Rows from block 4 of the image encoder of a small image captioner, named by matrix and row number. Rows with one number within an expert belong to one neuron, the router's apart. Each number is 128 + 32 x the weight over its row's rms, rounded and kept within 0 to 255. All counts start at 0. Numbers have three digits each.
After each expert's rows are labels from the 100 images, of 14976, where the router gives the expert most weight on average: "responds to" is what is common among them. Only what is clearly more common there than usual is listed. The data: rendered solids tumbling over patterned floors. In brackets: how many of the 100.
# router: router (encoder.blocks.4.mlp.router.weight, 8x128), inputs 0-63
# gate: expert gate (encoder.blocks.4.mlp.gate, 8x128x128), inputs 0-63
# up: expert up (encoder.blocks.4.mlp.up, 8x128x128), inputs 0-63
# down: expert down (encoder.blocks.4.mlp.down, 8x128x128, transposed), outputs 0-63

# expert 5
router.5:135128085126130147122168117132128107150138115123118114065087159073115194159150077126075078173097131054161116169124110149129149203106107119201241135125126063129211106128099111138110111148127181
gate.0:145108094094126114124150089152139121189066119096091114145139122107129135137153176177149154096183100043162102145118167130119107089078124158122144181138098146147156094109104167167098105107144120
up.0:121138076122161127158112139112127121134135148056098127072105125048104133180122089116129210121112159125159118136194172137105144124120131137144045129114155176143134183155168121092148073095071141
down.0:123118152123152102156151176139129134168174168131102172111127133106142130088161133110129112103166137158149150108147128108138194100139082102104182128144113148140187143146102083086123184169130200
gate.1:123156088145166138119107172067170118202150091148144165130093131134118109162138114071123123156118176148139129159129153135098110086187088071017159185102091142149143076160116095163119140138170118
up.1:114107139155139106098171093124122153196155189082230138138140115100179106104112095178124057086126148145191122106147136181143102195133138143116107136114142144132076159077120058106156112137112114
down.1:141080137115119104122165155117118150090098112169138140093098159124121102117118163156167111143132121124187117041119147136084137080108128180151137122074155141118201077117098095055126156031119172
gate.2:114143084086179107135129126167187140117126108087124100155083169117076110147116193099060119137067058081149174072158144160173068125162120142017105114150122173123143134143098078150115148148139128
up.2:136082130090144061087155190131135153105163185115096137087092149127178138139118167149107160106152095100144123089166151186092086175148108173135144160176102135108134159177139117131112132117142112
down.2:136128127134154110110089169198171138151115123118153119151091137154160125183139125126118136144091066107164117120081147163171155146160144148118167169121113164146165141146159143110119173065145147
responds to: count: four (88); white object (41); pink object (40); cube frame (27)

# expert 3
router.3:115167151117090137120080120113117147100124159166183110131165179142148076157048131102122103126120050172118111122162087138119082147178089114158146162118119130104120154068103073156125123166034111
gate.0:158065095131147115131107115199137151096102121155114178083138216154110130097113142107144145151134168167113052148166100130106105074130184116090173165143125099165147136087125091071126180146117114
up.0:126088177139089139152064057183130140113071120100146168166117099086140145073100114122139116114098088125105146137139119090125170138139162076070166155084184150144108147130127128159144115156107143
down.0:105145103109114156187120190127128139080109192129145106185115151181101128127148133108110112123087091114116108177138115055157117152142137145126112099120148117101138161155197163127164138082162136
gate.1:111049165152109150160134176124179132104177138088133107126088126120122134093153096144102072121128168121059127086129070124119105109148092158122184136130110074111172133120172151075129153103142128
up.1:106148166137136080128071179123153076141147121081152118083137159117150158091146081134153118143117118082128112164190126102126162136133087060183072133126156103082163112158192127118090169119164145
down.1:119130126135143150092139162118189144082102133109124160159130096132112156136139110131135151114067121135118129090128091102092143161087196092098147108131153139155129129179111072152120115117051096
gate.2:115055118129100150176072175156174059132131162099175159144139151067123131051116115135094137128109126153166124145135128155106078099155157092152092090139139117100129072108179159121126065147130106
up.2:128142063123109125158133160150068122131195127118077149052138165161163073104106122134126134173083210118130136104131178097122181110158134140128199132090103140081106082160066117119106127172161117
down.2:110121117148129172131094140123136230132106175115101127175092074135080077092102116075128118164102102131082147092165072133157185154168148154155116118165117082139124103146129159138095207191148140
responds to: count: four (61); black object (52); brown object (47); green object (43)

# expert 2
router.2:135123172123117131089134077159110171087134175102105117161138129175148126122151203114177159091091107194129163144122143083175151126060136134091071112105118143108103077125089148108131126081178162
gate.0:098080080133141068171089094130162158099090134106084061125071134161160107144108108098172103131146127135118103157201129121143050078154174091096160094158067196166098104125113127116128119031160164
up.0:144150119124107134114178146138165183187120155131135145133101079120105183145128171147093099063103119131168129133093171179139132110119083168103146092168168086022229152121185082074115138134143144
down.0:153118124155118148125116175134150119117109073153115133114170117151156162134194149117195179081125090173085117127148176076117096129153094086148112110153124152057186132104080143124113137126157128
gate.1:136096215124168109097114113149125154051116129086101112133140147176154153103190166076164128114084092153135145131126143121151166082062154114114119111104112137111104103183147156116126074135215131
up.1:111144059156084134168150147123145105192165113138167122131119105096105147141076068200080112122152150092137109091138124134102048136193108142136158162138153107171158151114128131160134163152050123
down.1:119078182168084179145153143161120153176156136139092101123126155108178078184093108134089127135102143128147115181122138153161186129129133068145142107161138146116126112199179153143127134194073151
gate.2:133154152137146180123119128095134153099090167132140099150098152080130128159160123152152107127140165204109149095120124109126153134148124167134124230119123124123079054158127183135130130084143120
up.2:096081138154159141081140142112082156135150155156100147161075162113133169087147156157161143078113136159144123131180143147143130133097119104136083125132130148073121112112108129206168093118146126
down.2:106101135176210169138136097093116071073076115126125162098102159146112130102108088135163125117078100174097146163159155119155134038154129187139121069092090144168206119128117137121147111087105116
responds to: count: one (99)

# expert 0
router.0:107136124161089137104113130151163134178125141133122138138151122212149104169120053148131112132102094110135122155142125167101101172123104091103148095127116102125104179101126092080138114113095157
gate.0:173118125128183135154136159161154074053115125109138135087167083130146099117156159091101090177070139127088085153104172082162111134159136150148134165194206140126172106143148131144160156174122123
up.0:081178119128197076163178133142117135116135136104134152113222162123123140147147106149113093146160152131125103144114123113089135078107129104105143158082102105074102116194148077110163179159113125
down.0:098107126113150094137094161080081128140117098088092151105125146153138126125157143130132129124152120045195145100118121162151142134170144178135092135105130102169128174116196126071097122110129122
gate.1:135140191113094164079093117122159080159109118110134134134141175176164110148131060130100145179134100146115139093097095145121135130169155118123149129175134109152124078168108153094127171133201125
up.1:128108162133143145149091120131175198167164133120152158099162169145067135121177139171081128116142155049095131123097113141128132083113122168080138111166149101128117124107126132160084076119093178
down.1:181182206116132121154137147165179197080144133180130177058139085124132147060120109143090108105079105152138062114143108146138126143162144172158143091168143091161152145166139126152080093141180163
gate.2:090111164119146135152156198154147168054130147124114075075121097138179121151162122112142148094136137099179069106134098110174139107124092168102106109148146183089156154142135112138146147161162124
up.2:140108152156119120143163107111098124117210103093130166153155114149112163127127176113118100124128165133133181177156155092142199101193112126219135130129166139153088139135118145121120106077102125
down.2:169135118156154177167163109093105152137149141140123130049136085182108140182102110148169114088094111150089122183166170134157123079112079090150041100093125171158179131098153092130129083090134156
responds to: white object (67); light from behind the scene (66); count: four (49); grey object (45)

# expert 1
router.1:117152102113110190192130145127118161189121087130164137126140131168102136192100068136080146116194141143176078153107159159101129111136200104107154157146091145111139166099144121118070108155079140
gate.0:123205184139163122098170086128069099125181188111147100119152069121146139119110090102179110087066111155107150142098082138137104171164166154170134089124107141149060116094116127136171118157063150
up.0:158094114102157087172156109043129130086156105112076124149139050166140131135061132121121129109161187135180169090162142051139080148107137171109173139078172144095179104110096156163136138122159102
down.0:099138132223059091153055110141124142079213118153103122087132160149124089083094171156088094091155131130141110143143130135119168166173067150110170133108139150174127122140078100140168123098126104
gate.1:127137128093232140080161084096084156142142117153152121143107144102125116165126122103135086143173139150124170152094147091143094122142130096128052084099104109129115171136072097148086106126098138
up.1:100132155177104161122107087111164126144154078128118141177115150095110126123132160149126180125120116081107103098077094156097091144151159100209091150186170179145078083127113134125187106085132140
down.1:162119110125151089138139170142133171102079079137172124147091065205139100095159113080126149112100176084063177109166125136195080126114096131141104092128107118121114081094134114144074107098120108
gate.2:077135113140099142093149093131113131150140137096164114159136126133140134111128155132165091166143146114106153140116149131154071125160155108106162213140041102120191144179185141063088159175132127
up.2:146176105160085144146117156151139108134139080129110119127147172155164180179124164128165144118173137125127033114176115093162109100032103105127153133180119141098097132122110134161088107142118129
down.2:122225154146056149124128150115096153199051120100210083118157125143137123153165149154192147097067125080113130126127093140117114104133128137110117093095087082185163090096165091102115087093097137
responds to: black object (69); light from behind the scene (51); grey object (50); its colour: black (38)

# expert 7
router.7:103133095105162103170153145131137103114163156174150087186103115135114181173082113171102146075143170129093049111116044178102060114168168134149197082161187137145120189122127134149120150134061088
gate.0:090143136106066096173118167146156104132165109167129122119133075127091171178090128195144141133131083082056137137062118143177109094128108131132049101067125120075104115107113110153150092091097140
up.0:181103183162116129096132181130136146078095155173141129151120087097149155176121101120103156107117114113178161148043163091126147112141177110173143054084083152078131160193163167155123106085088123
down.0:181102113127138184096086119149167178167164152103142159200139145084096119137091138107058128200125165091100158140113101126125126100147135113130066142086187134098103129144136111195117085136122080
gate.1:192138044085060159168067120165122166151099146113122112151179143138142144144155103081104125162147115110122080136118131176162153109127123112161150170181083126151118102166143107081095133137148134
up.1:097153091101151084138095138130157133188119058127113183182118117158113080113115129122128141153185129144159125169174159120089129171155159134181130109114160115159134156141164069062155102164147182
down.1:162167113126174096224162105091169043140123135219113147158118125132113129104155169051151110217127070127077157133147145125143107097103076114116131117118121147142101123149165166117076133152121141
gate.2:138174103092119176168194113077077115106132115143103089141164151167130196134090132108111107146113140126114155113033153175097136143077077153165097145118072094055103150134107094097110090067088121
up.2:130162100162112174119166101126129156164102135124104124163143092155121173160165118149161124192098157126128067114134118174120113160159126138159128097189122089091052152108148130143105139127114118
down.2:102051129123091134127144156109150104149155160084124133139161111147118146100106111128111186131184103138137128045085139144122092092160124120141177130158133144133123179093102178148159123170177128
responds to: count: four (61); light from behind the scene (60); yellow object (48); orange object (42)

# expert 6
router.6:093099110193141119132077146173067079158096102162113099150145080181126113187088089133084110154116124114088108138129165153098112062147147109120142126103164132152142190134142104103140168197068088
gate.0:163091149137116124068102142127098133148162080074128142173131205096103177126092079131159161090139126129096095153119104053165156119118102192108159184200122119129189190068132100149154119146115080
up.0:169127141120115151197134176147092168130097058159172156103137096134106059131137115173130139197155132097103180069166185151124094185114073126126145123079131135088104148164098111091083120139146089
down.0:114082093170116131171094157110111173066110225091177163134119149062138113149104126128136066132151147121110119158100125082099108138170123084140098119158061115139119136131115147080157158082128126
gate.1:119121075166181143164133108108127086071150083176076123089126117161112067102106181096121156109155128086131149164116157163150167213087129161142143097117115099138079188143181109172152124110091108
up.1:166111154143120125175188178145119140105139155112142153123114136139199089118092094107152178098179146076195048134145104121042092146124155097147147074089119097023116133165100136152121072124157140
down.1:115155129124192113156088115133160203091131144167131070134115095110145141137059146128138109146169094085155143063139093154161080139149137171119119129164082122135110123117176168167144131057117139
gate.2:086125140111153072132079115132146102092153139160136088181134126087096117129112077129116152123096159131124114144153102121135107148085166106097074128125060127084172093094141197114132192132144147
up.2:132158138066121094101175090077151119169161182134133167183132166167081064129108173114097068155084150091149150114153163102139091108117129123105102085187131098137145101144110155129106110221093122
down.2:123131059078122143149107100137107117152132160192189082147133122080100141095107095111088076219149109118077169141138115127143168131105151167139211129147115107065150175156172146103086051111140165
responds to: blue object (55); orange object (42); its colour: blue (27)

# expert 4
router.4:146086092122101103155188134118086087120089103152098175135148130144122126082071149117160102156191156103097152098100105140116119064149114148109078093146134133219110164115109125112218116123110068
gate.0:170157117129139116103186173163126143140190120118170064167075124098140117127086113127160127134097095110121136164162155127125146161096130160132082149109099109146179198114091109122135083198108196
up.0:116157113160116085134129064124107161145122157079184109056132109147146122124199144121109084125116166130069109124180103116126168105072124173114128138066094116124125103137114142141173119064128084
down.0:131119146119106117116100120137143149128143121122086135116157094171131130104143161173138148135103094173135128126074090150069204084141095110173093111082125060096168209148133207124104163150126124
gate.1:124164154141119193116100181149155106111152113148151149145115104117157129157104130159148102098096122192136183121151102072098183159127180048117087087151124141164103137130143066099116123070167144
up.1:095180135124205156147151060177137124187120137109126096086109138138116128098151180139101140109181090154112130153107137067050189082153139109114123117095153070151164144140093144108124163160145185
down.1:148136139196176098137109117119149152153122126126141149137155141183126199131092181111177093127106125093111121100126096060114187086137141110134158138164144184115157142153144115088151118185121154
gate.2:135129088151082114085182078157099154159063137113086129126109125159193188125117079134082022155115178138153065120146171078140131158158121179108088154138151129091192151184088128105122121149190155
up.2:118176142155094134158096079172202141159174134128106118046145164060159158141126136121133114132130109103153072171074195111133154102147160162121128085161140148172174079143123119129115131135123116
down.2:095146208141116177133118174140195160104119123163086123050123155102139164154124131077102103116127124121158179100225153070077154170090195093078116149128151092151100107092103092165154137142160156
responds to: count: one (94)